config = dict(
    dataset='made-up ball-and-stick molecule models',
    horizontal_flip=True,
    encoder_norm_position='pre',
    encoder_layers=12,
    loss='l1',
    decoder_norm='instancenorm',
    residual_init='none',
    optimizer='adamw',
    beta2=0.95,
    steps=5300,
    final_lr_fraction=0,
)
Rows from block 5 of the encoder of a small image VAE, named by matrix and row number. Rows with one number belong to one neuron. Each number is 128 + 32 x the weight over its row's rms, rounded and kept within 0 to 255. All counts start at 0. Numbers have three digits each.
After each neuron's rows are labels from the 100 images, of 14848, where the neuron reaches its highest value: "lies over" is the class under the peak. Only what is clearly more common there than usual is listed. The data: made-up ball-and-stick molecule models.
# fc1: MLP up (encoder.blocks.5.mlp.fc1.weight, 768x192), inputs 0-191
# fc2: MLP down (encoder.blocks.5.mlp.fc2.weight, 192x768, transposed), outputs 0-191

fc1.199:104176140123120121089094127109157159171131156096162094118126153164113065117100157109146176094075147218096083105099122154213105156185135156065116147113161114121099149078153168165078081114139154157129150128113127113110117113127126139140101201143128162098118138091150101136129152162132146192179165103132130160109010140115120117148124100155087188161140066121121060097137135116129123155127162058186114126109169107093091126121135148137178143133066120098149154103076137130167064123073122181103114178103159145104127131111175110104152113124175109111114112104135132222136132110127107145
fc2.199:090136082141116119119160115134167177089101132089102103135143108136133177165112121164071186134101232171089100197144082100104125164112087155116155109139144129097090100100147072125077168086170120104085156212128119117134125184167108087093106169084129085083150116143159165150118187174159117185151124120165114190146111094180145155127144089140145105114106101111137150106114113178167114124128115133168171120094115138104092158067088150200177125152156144099148133137047091121097133145125078108148089128146120191145141134129180115071102114101111092155130137110100116183123123094168135079
lies over: green ball; blue ball

fc1.118:098088140178166113094135166115205146109155112140158171137152133142106181109114125158079082166127108171173137139172148125136146184123131123145138095120118105136124069146050113165133106168156139135153125089151097095137110110106103148129113152176152109116097134108163136077120153106133120114090110148133117140133152111132152079150146130100177112153166107151117068093149083079116120122057138125110176174153100121122139158153125094141156128087150132162091119156184148081121174155074005089106145155099178180116079162166073154086121159163170110060058094143115150122054070118116091076
fc2.118:241099095116125157136159136139130150103149177107141111112079114121100126112128130091158153135085161146121081170092080104109141090164128127156094130119109158109131160159183116146149072093096153091114133106154119172101158156131158135098092184124116172116158105107147144163106121184087176138079108058129177126142088124128139160119059118125132138155153176086094212155114128209161106122167135105138102078113103184077147150133136170150148082160061091087106205112082128140152059065124177127112137115122082100158180149123167116106118122070149112163123156089178135120157124155124152155
lies over: orange ball

fc1.500:145171165134220143115116107120200146140155138100069137073141100168079154149076136146084063141150155177170111136133147130081094143127080133119085082090150132121150119164116155149151148137140162136108124095087130086108092131167161162066102168093120149075117101156144113149183108129083132112143107076153133132153104117151160113143109116150213177155122159136102082131081087092152157095120181108140083179119104159105163038131126084150170069115113121129119171172159095102111141103126079099107115140143142149113078168155065065115095148159138154106078103056139172154103145128109106163
fc2.500:109141121137064121132122142063122118138115170112174117177089048082147087161153125123122133167077129088101163172095103121159171120162111118128177169151109161089143095195172087085120077132117114103132139142162122118144165157099130111161185127192145132195151123091104129082137107165104163135130144180108153098089181142131087154099149147151031175123095166186136174119164161136130143102112122153105116114153146123165142180133162180097068201131150102114109146136118082107137138168104137162098192106131129112098172098121175103250176142138113130095173134142112120126108136109110153140
lies over: white ball

fc1.138:103186172085193152138140144101075119089144102190164116150106168162145156131094148120138136122178134183109088094176132139117152182115085090077192136147148110125118109117125200137113138124151151133147076107203125173165130107136073133123113123120083123100152090066185100112111134140082203153106090168178090143144092136096120132125082129179138101133138071113089149081206087132156116136101128122123194087126111117115119123148157117159149135116094114150171094210115122133123135150116087086129175166054129190150186145137134132118140180128162134086087133160134176152091103157104111076
fc2.138:149116128104125183103118184125075108121125103136205072136112085169137112116160115086152107126118100112125094146136137103099168127185163105167142101125116137107142112152147124126115194099147132161105137121099130172167116134035120120083157124168167094214132135143098152145104074120062091147142107136123127090103111132097124165169156122096058138084097148128184149103151164161082169134185125189114117107174090095173103204163136145089091105133154061150106103146169156112127079081108116140167134108189124087093159092157146096112136169130150165115105119117082128164097132143019104099
lies over: yellow ball

fc1.546:111165168088128107077114112064184177056154125134164075088129103151113146155153108154123104163086159093175123135172100116074122128147110145147160181169073135142149064162149153147103086198133130180141131117129098104134181129121100183124066100166109126122148157101151081151103112159069194080124121167142131127150140159083151102173113133157122136128090125127065174097155140113094082156120135161106139086124145057157129125091134116112117089113159155140119100206099132072083125188070114135071158137103111120135202127106135105111154065116170131107142095097107063086123122127160115169
fc2.546:072137143150151139132156143081151096159168113115088167127090075173154170176157090171164074104148129097127162155145086143163115097128143147181100067120102078157150163147161159120103165124078085146180114134104089127131146159103105128148181082124168118167161114161157146111166151181083153146080113081174121115096177173176179133158126148140158114073101131118184193169115173153108114131079177184087193087091167140117186124120076152142122100160115093177058164111083160138084129149146101107123102107054166114150089148090133147139115152114127155149107154123120138101100159084098134146
lies over: grey ball

fc1.754:089096079160155102118178105103151113163179102100153160125129166085110095103146123153106071150126088110131170129142122139132093121108113174125148102100162087165178095119082155178126126131109133213095138123155094157124100134135179172143088080111114077149085155159090093091145081102157119054141090128153103170104104142086180126136118149118116153091085098180057149090118107094066121101159124169151132166173084116164125096169158081143184161160145184170121121088110199072118132140167107189150175152084124095145142137114096111068093175140143103132098086138144094093108160135167093168
fc2.754:169051133177082125130123127126079135117130112134122077111166155148085156135139105114123117131107149138167128150128158188121089114133157135170181091165158153146174161110107128113144163137068143128120128105086183024158086130082137131143083167112123161130079172167084128153155118087115082145177137170098139109083171105111112121156187152146147121099052135102183079123151178145156188114109129127154108144154190150162071158104165089129195167153172159135077139158125145115154130155136136140174071155170088140127118145121165147024135125180091083133113144160130177127138164091132127154
lies over: red ball

fc1.187:119161135107185128140159113136202135116203177134115102124131146080120154095155132141089157106082171186108137135110070126086109151144151153167150113079063131153134105093081089128124024187165142104124093117107128120085100165162109165089134165147125145197105098091167124065144082131106163143161093137163159154129072147164185117162086116139117166186181138160087107123143079116153154110119106122139137096123079096148205164125142084185165151065037101152114149132110151100151088110128083146107124166149165161138127130127112116145108110124132144117049152154114140122149113084153111136
fc2.187:104133127092091137105126121119105071107175127176162135097083068152160106129169100097177156093164135161170094137137150131175133117198151156129104094117153111102135079100125124081147147098108103118158115127104072135158113150063138139081104150120109137181070097159072134105097191135101129178101115151142113121155159119175107151127154155129049139112092166097168104130147098086075154138119170152110123159149152154183096100133178179091139079115135077193101151158119064157182138108079136119161134127139154149108174108145169154198063169068146129152066102100155074146097170174100104129
lies over: white ball

fc1.738:124186104171167163094175146087131130171188121131175084119127109149159076093118137181105127100121096162120154100127126190118188139136095138091164098118120119108118116084024104143120080157162139156129138156167114168170135104111123143125145137126133138170186128127127126065135081126112212115108104171108101137115085121117128086152089126180154116140158151136092156089122080080088079120132147139091165131159085147163165105130171100161134184131127064132108155170120113107091151193158094109130126137032154138104189163183121124086114116144139114041060104143187140121112098101125146117
fc2.738:167116166107066083128121153161118066180124105177150095089144098093107165139133114081179099172142070147124133160124119177154102171111117122160160070099100164088147070157083172122165082095136150154194139077078131105178136128161120175170118076126171119097101073154126153101169131142155132068169170127124125139119163099121095143166164133066118114116099101196138121151119152117156173160125160182111065169098127112136150098145073067087109192124136147118133092136166160099102096151118107116154110082142160153116074138083118172181078115135121195105118146107125128074103119166098101124
lies over: grey ball

fc1.100:170199139075126175144143128106120200111157097149191109124121135146141083057038091155153120077142157154113116113138162148142126136126123081129115084070089139096100152151165180137169124104126203176112149135143092124103055121164106120145116134127108110115120147064169083158104098077150166115170088133154113116097039130104139121098081118125086167200153095084093143122173123115132147116154165100144093072170135136108147131155146128128159131139081050094151109163127161125130073131138128100068132184150090124106168111101099090116150171141121192119091141122137177152157121185122150141
fc2.100:160066181192105109138120134109119134149147052134148167155113133133174146112102099146066115147179088104146165143096118150138169149092143120085186158107161145098138089105123063133089182148156150189142147092141165123210120121174108134137121169092124099108073128142057082119203104080125095103184111144127099111095104102114148109101158088122152113087157110200159083109094090081117115136087109168169130165116147117153095126116128074183096160104152086128132093135169151120123162175086117120157169119159173116097106116135049156132134109146139101146151149130085173138132136052088080097
lies over: blue ball

fc1.704:180159124133131129093139205138116187165145145108153160111113188067106099135087181157184145124056160153102144142160132100158097065108134122137132130117091118116081207110166111132167094079131149178144105132166096116133183126191123124129081161128116157076171087127121073100076102153114181156114073106131126107076032096076107098118083166119114166179169146154103073084105135122126125142176149091127089109096142158097127110170112115119222130153069124092099132161111168097159129131138160130102126168103100127142125115149117092092157077150174144077149154115106150135119128099136107138
fc2.704:129136156137111133127119071160195155142185120133062142134135133144094119112114127138125135071160110113122145063078164068078135191120152081159079056148123136163158121116147162157150105119149059183108103182104156141162136142108188173159109146166080175102113166113156085110113075094155144095132141145129173041127123172114134129135127110186168123111086127083096139093179097109136121142098110102140107044077121102118140116185087126157164153102134170124097137068152114106114088106172124149091081203147113158090174109131163092054171150093125132145153123158130149074129108128137122126
lies over: blue ball

fc1.51:161126150140122160027167219121094174072159157183138133078070117092121117126105167114175120144106134139161165141125070115117123069197122114124100182135110159145162161179114148171145121067088142141164089087105114099136171141145107111125097155144150096176131039140085106136131126174138109077116131135169175126154097147139124178186131101140162187169193141136129097103110158147140144149166161097140110123106117128122154113148118126186168184101105100103048155172136093151193120095145143084136147166119161165137143102156161098077162138101149181153137135086114107150144086137131135145
fc2.51:073096140162134124134140132103135172084113068076141147154106181153149129216124078115081149153097174104135186085115117082122170135122133152133120039059175109124118102129094087163116107164151129106102067123102142083131139129047180133153153112127137098159187130147106141109186159154168172132074105182144126084152129122179121199166160133135080085137162158162139152092110146058122091103083135145094131144117116156139132176130157166128139131131110134156073165140157087093100213170132122132119100151111139191162097135163142145111169126138122085128073107181139155146104101108119112081
lies over: blue ball

fc1.599:072176123154159103149144126131215153120233118106122120099143103102121073065144110189088096086118112104139126108141118131132106191115106100113086091160167134126155122115120192165106079152144079154129117152164108109106117126112110135104112135184106177145115153103155089132143140099121140138142123123156172111094120094149118136170110148154134210139071129143067123097132141072139076074147152132091150064116127125083053168098133167101132120119113090157073145189110103071109142190151148098119154165073170144131169172168118174116129072122130190121101111149167147102063087120128172127
fc2.599:166095104112145118128088117164114095137110148163122120184079115148195179145117118104155162115109190124159151090083141125113201083168165133129199145116111104131143151108160123150091207078121216116129115095122157143151127108127113106124134184088100084148125057192124099158162168157090072111155147089137078087121122118161116188151160092103175123108186087093159093129108153181116116161139145142149101197075192117119150093160142080186076119151109113082115155106127135156150151123100131152164144100168053136105085127132142117092104181134119125166147108087088125127122116124075092125
lies over: orange ball

fc1.361:190101093130144114061105153094139140098138090141126094072179173110140150100087108130169128132122069082135129081176089139138176134134107171116128102122126199121124147101148169186119197142159138142083115077159183100102172110164157110134088141134114153095102149155114145112104077148198181163156159124164169123198097164126161099189109179157106168111143123158002096133133119153139122134167096124116063114139186160121167145137147161099137110132126154114138128149118194116173122182093145097142114192083154171117141157094108081116150146103177121145143151123108122103090168145137162143
fc2.361:106127146163126163142151105117143127063078164148089139100142199090100153098145135162134099145160128089119106083060140107094173168155120108121108159165154130130083142145101100144108047150141134165100118099176163156113122149094138113100102072122133103089163083087150147119200064159104179123060193064180091128108123166173135104124160117115126178151157119110123123105154177124165144195095119121144101156070087096106124171186067178129143102093086169156132156123164077152127127099114158178154113118062095171119149196154107164119187096135106138148115144150131134119111063122134101142
lies over: white ball

fc1.451:150167137061148145157162095136117126141135111136151079100109167193083120133125089099186124108106154198071110127084131187144103149184163094097062169113140149188182131111153108109127097148122125156121139119116110125073127096085180166123044122082143132141101078154108112189136153108138135148107134127145137155142097121076141150140147088120146079171128091071118047081167110146155160107144094059130131105115146094160157129116175126129172142132105096081193155069124165064171100099107136161114137138172115171131117091078127172062137098148156158116127092137141107167133111085070174122
fc2.451:195125090177049089078095089115091127131161095085132064094068145113192181164145073140116140214093122082161117119115158133158103138097131185097174115161111172142123124191165110137108203143122160116121117117105134160124174143098122092159111173152133138157099116155069171156097132162111050125141154117135116136082128113120103104144168140109098098108044114156107107126166111121123088088127109174113112113158075175123123096136128131112167106120125098103127134135100141133144092106106120113098118143152121127074179098075147152055111140140124094159149116133064113182165119071097085055
lies over: green ball

fc1.253:105113151160148114124072191139165174124161138125159114142139113134109189112141183114106087119159115112096180060160183182142145174147151084093133148124096102142157077164095114131077157177182127191169128083149099073124144118163088120091083151151149106110071144125090107114118159138133127128151146118125098109130119139091159144176181101078140144122170105125096071062147091073149130131052147104111117164146118087132120122102126084168129122084143122117102111144178093110117195155139049103150145194136176179107105130106139135088135075206181135071093103112132093137105064135118126119
fc2.253:183151147147096092119172106158108123117117103130139106183099111060078176114149129137150112151087166123114166171101114058161091088141092175181147125096117144133141150112127063107122145124071130116160143137106149137155168131196138134160097146121099149119158084200107132124138068182124093086153174152135109097133145101091142133153112153119157066119148123208132078143083076102170094132126083160108133202124107154102172132114150072091158110160121110135081150164164142180154143068167169140140149084169104108148091181176122081140121097132151176149112177080113167086181140114103096192
lies over: orange ball; yellow ball

fc1.353:116128127155138144145145197166106168138161141176128171152129114139169104021047132159120109096127092129077158144113156171162124099177148073088086159137078078119120153168074147111108075075138094120156133123136102129119099106179107144112069115108128161086152113102162132132133159098127171111097108113111115168077099107128094128112146121132178066177169110122140118101131133080098152102114148120150107131134216113174112166069086133130142176138134090110158123099151123115158124115171096157113094144074132110164000087105139133125149104159155126131116113143096102177136081118158201101
fc2.353:109109136152081103151109144123121141141130086144134139104094144086139118088124148114211162066130104115106129126133139137191053139160120079127074098142119080116132177128108191180142042085092091125131171147083137076189085118162113141129103105157111164098153164152122131167126122133128198092123113145169140118116147147166109106115113103152112171181110157177113119100089145073147117097159175155137076100161117129109123148128149135099132198124104048124088151105116075138140114078193144103122114112078058159113062134123193099147152127161124156147147138143151134152080116191188183182
lies over: red ball

fc1.223:104123124159131168083118165078104132129193200145146094138159133145068193113110089100114086099141122096155150158143110105127162071132146169171188179089063144106168154175136114134137082136094117160128044135152083163134139139110180118151080183107147160123129140138173149103130144166086128085110112109161135163143162152090198140128139062119146131126130103132071204103082141148187080110137128105115191156101115094144142118154184145182146112108091124152126132182173076101116150160083143130133146213161120151086139150124091158115173090120170158144130167154131132145114062124134091142
fc2.223:138134159105098131176181115165134115097086210168174147079084130170144125150146132130160093073135164087165109133101159127112092157159091119120131191109035174082101182140145165060202099115084162107103158114149083140113145137109130176093099121144125161129118121119151164125123124088064144115149058161158167159106156100091094093176112124126167099156056159155145166177093104176070161109163170170134144097124167146106093137106156167136164150146150154176143168157140112158119123106169104130140135145101101125152094144168126148125137140055116174103073159116128094133088087121070151111
lies over: purple ball

fc1.416:094137087169149202120108157098121215106118165137158135123141095086103082141105129156132105152142109160079117132089059093117151138145117162181148129101124090118119162107171094153171045138134112137194064164179091157114093138213141114123092117104081109100127136143135124079142145142124104072163125128131131157183093212105167158190125077097183132091159132142135092088137086154124101103197110147112108122132095092105096077110127139162204168082146178127089155144110110070145156147132102116185127122093076092136133110176104119084145081139121117154152164136126163148121123136125172148
fc2.416:185154160131101105172113147161114140063103127119200084116142160114092142139143077098081084111100180143155114143160123118190174120155120137179094087147128153101069113145172122145140174065090146062102145070145128081117069093105121095151180108105131161144147113155152190135110112163139103149138142154097130149187156120065128143118155159113101052103150171075135119188094152145138135158153153138134193126170100087053098128090145113086133116154167128105068106148153140156101144191138165110160082065114129180172171156085151099093118141141091097120103160108093093130141148099096122109
lies over: purple ball

fc1.155:159146172114175149123137139138153144113157140112140143097080140154135150117034096142126117074108174171146136141177147117138117114145090113147118151130163124119100167148150148132168162091110161189182110096096158178158157171108173137129090152125131154072132053158121146140095182070068118141091084121149085072132106103097138096204181106172067133125193156127093131094136173119100054118186083092103142182150146128095107134155121111136125105139077145049147145161118148071201114084131157129080117193130099135144140123152161088104124110157211154163104101127138109148133122154111137132
fc2.155:231176112099115180141131126116124141141142118142150143142124119164125131113103127065151130154179140132094152096149134041093150084161170097098100087110116136144109139142128145179114167099109201150197120073120133088118108140168132139113162116113184107048130055111131087181108171119086144155083168091174081079163123132086112174103145120138095102119152154098086074100082111137179138118155193113138092124107094083148141107132109171127112149090159166164057189089146163112157093142163117108110088089117149115163088159176117096115180114120118091154157076133110101104145155139140089161
lies over: blue ball

fc1.221:099112104144120181151154142120090145117152142108126129130119123147128066109107150120122145134084125171028112145122109103123121120153120098105158120150111124183132151108139175140086129129125113135108140155200134159066094146093101099180037169115147166048136142096133112148066123149109178180103163151169169135139088111045129162110112083097130134201133110102161117091157102160176100115141101120101147088138111120171135100100139208079169110132126132094134099104126189034136120141161128136124117127116120110089116100093140177110170104167156068090131121155128101192127093184171197082
fc2.221:194147200099097123118158117076145171105153130129126085104107116130119130132135121128171115106156141141125124065119179142162141165100105145098072116179151126156122123107136148103159155089136094159130149140078170152111065109076101129132103097140176109169105163135071167200144127109136143103195125161158142123101124148086079167090137110134104157103050149144103148156128133148098109099145103184129087103143108106094137152146145146131255083101110098126103163169103100116123084142138140131133102192117117180145118091145171103000154111107118185157118137120131066094129124164087154119
lies over: green ball

fc1.390:107174115138151124091137154081126177147130109105179158107093141124143079156151102100084146105144124185125106077126151168138159148135137145092148085109153084159111182107140152147154132144102116192090139116192113159147041126091133136110136116139069146082145129104178165127119122131122166163104122185116156165099127090113109150124119118205091180174123103084105143135161105112078135089135134079145144070093179132103075127140165174129154084136120101138145078130121095073151103126171138144127149196084084189147110111109187125076174142080208134121162127168184154126047146190165129132
fc2.390:129123158121117134114099119147149153142110107186109113179164158167127181059179126080085122090105143155087120155110194125127128154127155142069121172093155101100145100157115101128086164149079097157106181144091089118142143120140146136170047152118108125117091187190141118121134142146114124117113111158114039145089153139150128110154164073144167089111074087125181115159117120147145214161072147084116141156123152134078072196109154089143137159137179122080146132125127119179125176096157079155150107178162112116140043069061104122113076085110174140122146098151128110152157132150111146142
lies over: green ball

fc1.307:105132133168148171080150182163122148103193111144144125102118144132097193124138119122130162110122159104145104129165112126128114075107130106073109148127074138162140156167170114140122157171115125193187092166133139153136187155166112113112094137131091117143130056114135144125104111103125143148104120087162076069138086141071125144167126159121108129093145134221078127121126128179122093103128118141109123185137123154135147138105101132185209084136101122078178107209142065085193143151138144102081115145089084135112121176174129101079126062154115135047146110063174105105118099084085083121
fc2.307:156168096153128152113088133131164142152105136124141122096161203176081158094099095140108137154178148161094162069158164172113144099152129097110081108102151114173142180095127124156146181096078107199137111099142232088152110134169153104096093136119128144075083135102161110166099191083160138142085125133085124077189081137152155088147159112133178128150123091118074080124114159126162111102084100073121128112110175150115096136204129132130198102101113153158155156143124123128113142117170084105128139187160134147160103124165130144061153078111190117140158124111114132048096159164131098133
lies over: purple ball; blue ball

fc1.551:125142174173133105137156148146110205116151143130081179058106126140169167096068107166166074160179080145156066127125090067163095133155097134140102094126169150148148181117151151177109148144081161151113080083087136159126158163150161084149123126145093152100176146128124105099158119082172112166142159129115159115176137123111196076160107095164151144098113136119122089106128100129113092109128087112131108083158180157103180085108098116096181095127173187145133128123126130106115075149149106148073166190140177127073148157086093068105166062097196140150147126115137159106148169102114144090
fc2.551:141165182088089136155169145086174132160164143191164134098137134105124155067108114159154113159121169137178085071144140085166099190135179096174167132171162174164154162144153165152173112167133095115159103143126127102125163145099140106113093083134177095127082131181084098113155095106157160100103161091093105071151099153177103095075098106128122099116153076090160156079181120096099092138152124108140165187078141107168127123115168166117180130165111175133133097162180105149181095122069138180095114154111157134080109111164146189074165098142149160082084135126108105127120098116162124085
lies over: yellow ball; white ball

fc1.38:102113086138142115138131172084102120106132126164134134183135135145121155093104118118105135165124098159092148111134109114114131129115130116130186173069091071094138137154079059124096057169164177173095128133140125215133146136115153121134134194120083100059176060135148056091127120086074205097132130128146082151127077152134154122107113120133129090094219146172113159106152141123128106132081122154138196127080102169165166152172157109125138130126095101203114152158107156135159135168120063141128196134090138116165111166135085094124127083155209085111117096102110133115140098092140116099
fc2.38:144163102135196143162130114179149108154164124118176168135072076141102122098171108121120086142131145119105152129130110116097138093171128117109140165140097112151163084144142012087127095149122174147158100109161147125171148147107107122128133187086151096172176087096062140126136161161096128182128098092120091143156090144087170143159169119103189090196101153126145136148126102100124176120104157068110127165155113106127119160138192116189069122094130121106124085148127150113184157088163139112137171125178154134148137110105116073199073049120157160078100153139134167143131156042118143097
lies over: purple ball

fc1.419:131137148125176137121090142101138160123130140175153122054153190181118116057104151155137104149117126150120117145120097106123181152164152090134155181146095135155137101183123181088080117157174103126159133074127142105088172115088074109111108167157182115126107117114093105066126131105087200149083128087109137128100009126117131128098154133146137161215159099123121158098151193129137160138119140114170098107064182108155147150097132099146161132132090111120169127148170096141155119166117067157109136128152108170128076084113163100126139082181135168050158151109093100179079146087115143118
fc2.419:209121087111138119117162102111116160094231129052142164087135087146074145150162062133167150130152132135176080158121080102148165123153125158171089118057140170104112142109104143097138085108100147097137134102126128095141098165111135145153132143095109131137161130176100140144137128151154146135127116122140166132127112153103131205151090124158077180140078172149114132149061190155119170099095108097149091161144118142066138134109121158078145072138072132106110093177095098156158107133163133102116088132135122129154111117151144046151119066069112184184171185105130189170144167163100112151
lies over: grey ball

fc1.454:106167150115183122114124180096118144088196093182154095129126155138094177099069088103101108148163120135151131127131116103077142123106138145142156118111137086186116125177104111174133066114113128129124040149140100147158118141101105168157132169112117163049190070107137112183143107177076143110084073134159144127161090156095195171126134103124131139125182101120132192108153093145106099109129127133065135135157094078158099148142148174143149140095142088153138121148164154097125160146131120088113113185092134178141123138139060169130127094109217105125069087130135139134121017139103111160
fc2.454:165155140068091120157078119135130127140095103135151090180069089160127190121167165121135120147127105147159163123141168136157099122111120129169185146158085168110118091112179089072125177173119166114173183160168075189102168097098111178144094116114149114183167124118164129089102143095122158108125137125136093140142148094095126170082152115137107132068076123152167120134181155194126119163060099167137179137101085087194104123146138186112112143111157129119161160110131170113131162102061144146145135100155179156167212159155099167130089102142138158105070052096103122117122123104076126138
lies over: grey ball; white ball

fc1.85:105153091042135139118163115148081115171126127168105146113124151109110108107119222125113151173074169144107096116085077158170153165186095156109180172123097087129091087126111107126097049132119133113117138130132128125072166164111123138087081192107175122137135070133165140132075138122117117172100111152112093152109097119120118104132082098159146055139160104114110149112137111145178185134108130060116091099138150117126164138077137145175171189144138122133127116119087160063108126125086108148102158155077164179086175108100152131084173154089142141085131164150104100191207120066141105118
fc2.85:157114101117089136107124126105124082161137113065138154087125151119156056136119098090112112105122169145149119133145114113195123178158091173116169100116144061097090125070120184160098065083087093120064146124142128109140137169074127072108168172157120134103114144096079163098093139108188109178156119189114156164188119141131135077146152120116054126133134109154060147157105113076155163115192094102126127101129108161119119106122183122149100133169156095164095186195066148141111171164084150141082123093120165195176156154109167114164152100087086137081125121120103132136099163148133104112
lies over: green ball

fc1.318:141188145078166156105151119110111143159152118128203138183046106130143101130119128107109144087088192192082172116104136148037158105168112134097162118074075096148150154165102135142161080060095136166128141089145122121151108107154134123152082150138096109153127056122135113141114114104126136109109082151135085116119095136125143161151112066164162106184177121153146133127155111121142110111140180070184109127070148112122154099134196116158150139113091130039135119128077132120160122160126101127147063147185110194126073115144121140098159125098133093098123102070087147207093113126139074131
fc2.318:146110161110159101118111170141116111156121069179165127148158089141127127132117113124184085108159084129139143158163208160082182120149181119155133094142139165154130066194131068096128133104163070081169108122084153105126110139125136167073118167177151109108121126133156148184161145096141131072082140088090060152071120127170104146157132138123118108126127124141140129126086181150124140146065172182082130122084127160128095164113109145112135158171126135087107123077216073163107126111171140164169089118163076133137081079123086097182088169187093134134123131178114165156089133131102070102
lies over: blue ball

fc1.627:105166099135181146125112145092136165092189109138159147114132136133074138137069134150091085085139151100120060135165168116128131166074124164110127109094152132118153114149091093136159086138121090156093039162138132094141134141141128096112081197114109191135136145101203122122172138115152153130150075157146122090101146131105195134193056094168151106120129135143029184120129163119158122127139133157120177072156162133147076154131142082168150145074188128138115129216102093110111122101125115074080155208100152158157128149153137145113098086121143106139071140105134131164075104160142132123
fc2.627:093139082158117121079078118143145120117116178106080112092159132059090188082106149180105103100088136034170114081138114169168105101128144098113121168157095123144148135110108113111108115160162097170097082174139174099075190133123085163149130090122135089130145163127133115170125126081138172042103101109084173076088116168126115120113119120161210209111065153142099128163101100134150155131107149136165152130087110119080165107141104103118117197111092097086123126104089080123079082138149094124150142156087119094111118180141151167155160100125104164147190128129154120079139098138169143163
lies over: yellow ball

fc1.209:063140133157141087056151101119128122110173124156097145112092150156140137156160149119134159130133061057157167091167102136128137156147111097109163122104122104180186140193109121178117165174126109199143046161145120095165166138122145139159092129170167082160175134128060112089156074090170177123129123114159137121156155105095169136166126118126141207104129094159111143111138132108139076083096093107145112166155129106107167147177155078142182096088155117167141108179182113094161103163099099086143155145092178097143104145164089083088156142136194151127099106136117088118096072129091086150
fc2.209:106090107087146140098149157097135120081145111183150172162097180139141161132213188154158144157098129137092164067107116154134121096116159144175132075102081134177116121122076088141162055167091134113132128108177192125106180095166095164168091141122147133114183125125125094136116048158136160112066144104102136129059163149142117213080117058137167134173190109158141134091108160129171146102116138155132165107101072083151164182120129166151150163146138123092092131072133106140138165153094110131128107125110109127089118150131118114041132113158078130087147128184106151134154098153095131120
lies over: orange ball; red ball

fc1.25:058161121148106134154101149132078215166136120151122086130170152083166068053079153149104096118113136117063140124147116180158131135105109137081158122067115123169114164104105163126106101081150100176116114134121094113142115108114111130144035168118072188163153113127169087132107113139123206135092093100182160170116055121122091166153127096181078158165116151094146109036143126108117138129163140134114103121110162112116125150111121142102174164129128091135126128146110119110149117144104102107139112147126062160077158117109099105122194195111175137109143165158160132199148144122192174131
fc2.25:198130161118114115166116142127149143170183091170083106100139125121076156132085116075115196069144139118062133176157203145120107081149064067083144160111118141168092175142157154130123105117180123164148137126128085159163105072159098099103108153080115109103108123101134083086107108109098115150171100093116151132176085089117130138140135102196211114131188092191140126100110107167149139101073071103169110160114183092097123120161148068156137168174133127057135168098119134112141147128152113120133111105181073096076151127161108087113118066139158122135116111129117140136163145158099112163
lies over: blue ball

fc1.323:134164113084166155107056148106179152130161117116176129108206152128141116082122143163151095152147112125127107060165133101168146182082116142082148080107173136096112121183126200115080119117169142144117076119151173088104117137088113175112142156129160085100133140135181082167138103112136171116135120128149121107095072169100126140166111135143111099161105113101095082140169232098121138120135149112078116132103180123119123156125134104134131153102163109147097102142127151071115076166139123111087169173106178197103142078104165105079106052127135135077093152159077136147063096164105162064
fc2.323:157117140188138139101098120153085137112151096148098153078116138142132177061035088178143089081149121062156098140078148124217152135099166157128149085164114132155129115105112170090060144121133122118176134082072139182170123148061116108101165122186086131109119136161100117134145181108120126136112177082100146123086104138211112148109117143122162149115103182141146106101079154137136122120157143222136109154099121145077102142130094105134141157130136082125109166134165079138143180084107113140140188124057110160160126143091138128150031152120139159167121170126140163130130164127128161153
lies over: orange ball